config = dict(
    train_examples=78125,
    gain_aug_db=6,
    n_mels=40,
    win_length=512,
    targets=['action'],
    arch='convnext',
    width=192,
    mixing='mixup',
    loss='cross_entropy',
    residual_init='zero_last',
    l1_shrink=0.01,
    lr_schedule='cosine',
    final_lr_fraction=0,
)
Rows from block 3 of a small sound classifier, named by matrix and row number. Rows with one number belong to one neuron. Each number is 128 + 24 x the weight over its row's rms, rounded and kept within 0 to 255. All counts start at 0.
Before each neuron's rows are labels from the 100 clips, of 14976, where the neuron reaches its highest value: "loudest" is the band of the loudest frequency at the time of the peak; "responds to" is what is common among them. Only what is clearly more common there than usual is listed. The data: struck, bounced, scraped and rolled objects made by modal synthesis.
# fc1: MLP up (model.blocks.3.mlp.fc1.weight, 384x192), inputs 0-31
# fc2: MLP down (model.blocks.3.mlp.fc2.weight, 192x384, transposed), outputs 0-31

loudest: 250 to 500 Hz
responds to: repeated hits
fc1.272 [114 136 139 126 160 143 114 106 101  84 182  92 109 116 124 135 130  95 119  78 130 118 133 110 168 126 128 141 116  71 126  49]
fc2.272 [170 120 129 126 131 147 117 137 120 124 163 131 139 131 124 128 152 104 143 135 126 128  91 101 114 129 143 130 194 120 130  47]

loudest: 500 to 1000 Hz
responds to: bouncing; small
fc1.210 [158 133 165  94 114 112 126 126 130 129 181 109  94 152 177 131 133 130 104 141 182 146 140 141 147 137 134 126 121 103 152 117]
fc2.210 [123 141 111 104 137  90 111 127 114 135 130  77  48  88 123 150 131 163  96 134 136 119  88 137 123 120 111 123 162 146 122 119]

loudest: 250 to 500 Hz
responds to: repeated hits; plastic-like damping
fc1.299 [138 155 117 125 141 120 114 169 125 123 122 124 105 117 147 108  44 178 148 114 169 113 129 141 128 119 125  42 110 141 159 111]
fc2.299 [102 132 131 193 137 114 119 160  99 132 130 133 103 134 130 153 156  97  79 140  92 127 109 129 123 113 108  96 141 122 153 118]

loudest: 500 to 1000 Hz
responds to: repeated hits; plastic-like damping
fc1.223 [131 131 157  44 107 148 105 106 145 128 155 122 133 130 155 104 118 128 129 103 126 135 132 151 140 182 128 142 121 129 128 114]
fc2.223 [ 85 129  94 128 177 116 107 128 126  70 103 148 132  81 129 128 135  79 117  93 129 134 133 138 129 137 180 125  82 113 134 178]

loudest: 500 to 1000 Hz
responds to: bouncing
fc1.248 [125 133 119 134 128 128 130  63 180 135 133 119 153 100 108 125 120 151 175 165  73 112 136 115  70 141  95 126 123 103 141 134]
fc2.248 [127  80 129 162 129 121 126 130 143 126 128 154 140 126 122 121 156 126 127 173 129 131 169 137 163 129 170  79 148  77 127  88]

loudest: 250 to 500 Hz
responds to: rolling
fc1.142 [152 140 160 112 137 131 109 169 115  40 128 126 126 164 173  86 125 113 139 128 171 129 112 130 137 132 158 116 161 128 109  88]
fc2.142 [117 188 182 128 128 128 127 130 105 122 136 128 146 140 121 115 140 116 124 161 161 176 127 136 129 146 127 120 163 128 118 149]

loudest: 500 to 1000 Hz
responds to: reverberation; text has "room"; text has "reverberant"; repeated hits
fc1.179 [135 175  78 129 106 151 111 106 126 135 133 160 158 122 127  44 119 124 129  95 130 129 127 140  69 142 128 127 132 142 124 138]
fc2.179 [120 134 128 128 164 126 122 129 125 172 129 134 122 124 115 128 142 132  88 153 129 119 157 155 196 118 131 126 111 127 150 128]

loudest: 250 to 500 Hz
responds to: scraping
fc1.321 [136 150 136 104 165 123 147 150 133 119 127 129 128 131 129 127  87 148 162 106 141 127 157 129 126 125 137 101 105 131 175 124]
fc2.321 [108 132 133 131 146 158 125 143 127 126 132 130 126 122 131 156  62 119  61 102 123 107 147 121 121  45 133 130 136 127 134  89]

loudest: 250 to 500 Hz
responds to: repeated hits
fc1.48 [126 132 130 108 125 116 129 129 123 139 124 102 144 100 127  93 118 184 133 147 122 105 108 118  73 139  85 102 113 157 132 149]
fc2.48 [146 138 179 152 176 137 134 169 130 144 143 109 148 121  60 125 130 116 114 126 161 109 123 131 126 132 136 126 124 122 120 119]

loudest: 250 to 500 Hz
responds to: bouncing; striker: soft
fc1.143 [125 132 157 128 157 138 128 127 135 129 165 130 130  79 124 130 141 137 129 144 127 128 117 124 122 126 126 140 120 180 201 108]
fc2.143 [154  72 140 164 135 141 149 134 144 133 117 131 149 125 113 128 110 107 114 123 109 107 113 106 144 135 133 122 156 103 156 126]

loudest: 250 to 500 Hz
responds to: bouncing; striker: soft
fc1.297 [104 135  94 134 188 137 125 129 185 131 130 196 155  58 122 129 127 138 165 111 105 128 131 130 128 127 126 131 164 122 129 101]
fc2.297 [108 128 134 125 147 134 142  91 155  98 128 162 150 128 168 130 129 115 132 125 156 136 103 121 112  97 132 122 130 109 154 119]

loudest: 250 to 500 Hz
responds to: striker: soft; bouncing; text has "noise"
fc1.51 [112 128 145 135 155 124 130 103 147 130 171 126 124  81 122 131 130 129 128 130  82 130 106 134 130 128 129 146 124 146 198 126]
fc2.51 [169 111 131 142 131 136 130 124 150 116 128 146 155 123 110 128 124  94  95 125 118  82 124 119 138 131 132 127 133 101 157  96]

loudest: 500 to 1000 Hz
responds to: striker: soft; rubber-like damping
fc1.268 [148 123 129 101 122 118 130 127 135  88 142 156 120 129 169  43 123  46 127 116 127 129 134  97 143 129 150 127 139 134 119 103]
fc2.268 [123 128 131  82 118  89 139 125  86 115 130  95 121 115  82 214 150 127 117 180 131 211 128 164 126 136 123 129 139 140 113 129]

loudest: 250 to 500 Hz
responds to: medium; repeated hits
fc1.235 [127 133 140 119 113 111 141 124 126 117 134 117 144 102 104  80  88 163 145 126 106 128 105 102  72 136  91  74 138 140 157 115]
fc2.235 [143 125 147 144 202 143 128 145 120 144 122 126 133 125  69 155 140 121 128 117 142 128 127 125 132 152 144 109 129 127 107 117]

loudest: 500 to 1000 Hz
responds to: bouncing
fc1.336 [126 123 128 113 164 117 111 134 118 125 176 110  75  73 161 111 117 146 127 128 123 114 113 128 126 143 134 135 131 129 145 129]
fc2.336 [142 123 128 134 130 149 129 114 134 132  91 155 134 128 127 147 130 117 127 107 124 130  77 127 125  80 137 137 165 128 130 113]

loudest: 250 to 500 Hz
responds to: reverberation; text has "room"; text has "reverberant"
fc1.304 [174 134 139 109 129 100 159 132 123 121 124  67 113  80 137  88 117 176 150 124  94  89 122 173 122 152 144  66 132 145 123 140]
fc2.304 [116 161 149  90 125 153 127 127 147 139 136  89 119 124 132 111 125 133 124 190 146 122 123 118 123 139 128 118 127 128 137 102]

loudest: 500 to 1000 Hz
responds to: ceramic-like damping
fc1.246 [120 147 128 130 138 135 113 134 126 132 128 124 141  65 119 108  91 112 141 141  91  93  54 132  35 123 114  77 111 128 115 125]
fc2.246 [104  94 128 142 161 186 140 161 130 182  81 125 127  72 131  93 125 125 130 109 166 100  66 125  99 136 125 126 121 112 125 131]

loudest: 500 to 1000 Hz
responds to: small; steel-like damping
fc1.3 [132 140 125 134 123 124 121 123 140 128 127 110 126 109 128  83  98  82 123 125 102 130 123 144  51 148 122 132 123 146 104 141]
fc2.3 [129  97 129 130 122 175 118 123 156 135 116 113 112  78 136  90 117 118 132 117 132  58  85 110 114 144 110 159  79  97 127 167]

loudest: 250 to 500 Hz
responds to: bouncing; text has "noise"
fc1.379 [170 139 159 123 127 129 110 141 104  63 127 120 121 169 154  96 126 128 150 134 176 131 121 139 136 128 142 121 159 129 118  82]
fc2.379 [107 181 178 132 128 149 108 132  92 122 164 126 143 148 127  96 138 104 127 135 131 138 128 124 129 155 133 120 141 128 118 127]

loudest: 250 to 500 Hz
responds to: steel-like damping; repeated hits
fc1.37 [169 140 127 129 134 127 152 113 134 103 125 114 142 130 126 133 127 179 145 128 131 137 111 148 160 104 101 138 140  49 151 125]
fc2.37 [127 129 194 138  69 133 128 131 125 130 128 133 130 125 193 128 140  94 122 126 127 100 106 119 169 142 139 134 130 141 167 110]

loudest: 250 to 500 Hz
responds to: bouncing
fc1.262 [143 135 127 128 139 139 135 120 112 104 148 131 125 103 128 159 135 136 136 193 141 108 123 130 132 139 131 149  71 161 134 117]
fc2.262 [ 83 127 128 117 113 131 144 149 143 151 117 138 116 138  84 151 127 129 142 128 111 154 184 113 159 162 140 128 121 181 123 124]

loudest: 500 to 1000 Hz
responds to: bouncing
fc1.285 [136 134 155 156 112 164 176 121 146 131 127 129 126 136 149 114 139 186 128 128 144 126 130 132 106 117 121 130 133 126 167 140]
fc2.285 [141 137 169 112  66 126 138 153 128 131 123 151 128 142 110  95 136 126 110 131 126  97 188 130 137 159 112 143 112 151 130 141]

loudest: 250 to 500 Hz
responds to: bouncing; pink noise; white noise
fc1.10 [120 110 132 132 151 128 128  76 159 126 146 128 137  61  94 147 128 131 128 160 110 112 133 124 117 136  91 123  90 134 166 125]
fc2.10 [150 149 133 179 152 110 124 135 127  89 158 132 127 122 125 129 122 110 108 127 116 129 128 121 130 131 127 119 157 123 158 133]

loudest: 500 to 1000 Hz
responds to: rolling; bouncing
fc1.267 [130 150 130 113 126 137 131 133 125 123 155 142 146 129 173 123 146 120 130 192 147 125 126 124  86 179 130 147 121 179 126 131]
fc2.267 [127 109 159 141 127 113 180 158 125 151  91 118  96 109 132 128 160 125 144  87 125 160 126 129 141 158 134 116 126 160 128 129]

loudest: 500 to 1000 Hz
responds to: repeated hits; ceramic-like damping
fc1.101 [150 107 127 109 173  97 140  96 149 133 125 131 128 111 133  66 128 132 141 125 118 145 119 168 124 138  83  97 144  95 137 131]
fc2.101 [126 130 112 125 137 121 135  89 130 140 130 121 128 129 135  91  97 130 113 105 153  70  94 132  94 126 177 131 101 134 127  94]

loudest: 500 to 1000 Hz
responds to: reverberation; text has "room"; text has "reverberant"; repeated hits
fc1.22 [142 161 103 129 106 162 115 114 125 134 135 154 153 130 142  46 108 118 128 102 127 128 125 132  67 153 139 127 132 141 126 138]
fc2.22 [113 134 121 132 138 124 123 128 118 184 139 134 122 126 114 132 127 133  75 164 128 106 141 141 202 116 135 109 114 127 165 134]

loudest: 500 to 1000 Hz
responds to: scraping; plastic-like damping
fc1.171 [149 123 125 126 134 101 117 123 128 107 227 128 124  94 128 141  80 119 143 113 127 139 140  87 131 130 141  73 131 122 137 126]
fc2.171 [136 127 152 232 133 157 124 143 128 128 128 118 160  93 141 155 113 126 143 141 106 180 128 141 122 112 125 128 138 111 130  96]

loudest: 500 to 1000 Hz
responds to: bouncing; rubber-like damping
fc1.178 [162 128 158  81 102 111 136 151 125 131 168  97  93 159 162 130 133 128 116 128 193 138 136 136 158 134 135 128 105  97 165 115]
fc2.178 [125 156 120 106 149 113 107 128 109 125 129  91  71  71 130 128 133 168  85 116 151 121  69 147 118 110 119 119 134 164 128 123]

loudest: 250 to 500 Hz
responds to: repeated hits; plastic-like damping
fc1.103 [167 165 125 127 138 129 124 152 136 123 121 127 120 128 129 126  25 190 170 123 143  97 123 170  98 114 107  33 109 144 130 111]
fc2.103 [124 146 127 158 128 140 128 182 127 132 135 115  98 100 132 121 147 128  99 143 115 128  97 129 125  96  79  22 118 137 158  76]

loudest: 250 to 500 Hz
responds to: plastic-like damping; repeated hits
fc1.224 [133 136 134 126 125 131  99 180 127 121 121 126 127 134 156  83  39 146 167 152 127  82 119 126 109 122 128  24 134 136 126  90]
fc2.224 [128 125 155 168 135 140 123 204 103 127 146 128 126 126 147 128 128 126 119 143 129 140  86  96 135 121 114  58 175 131 126  74]

loudest: 500 to 1000 Hz
responds to: bouncing; reverberation; text has "room"; text has "reverberant"
fc1.4 [132 157 121 140 111 129 126  89 138 137 130 134 141  98 132  84 105 126 135  83 140 127 145 130  92 127 126 115 131 125 128 137]
fc2.4 [120 147 136 121 128 128 118 130  91 167 130 125 128 123 101 118 139 138  55 132 156  90 128 168 179 130 129 126 117 139 154 136]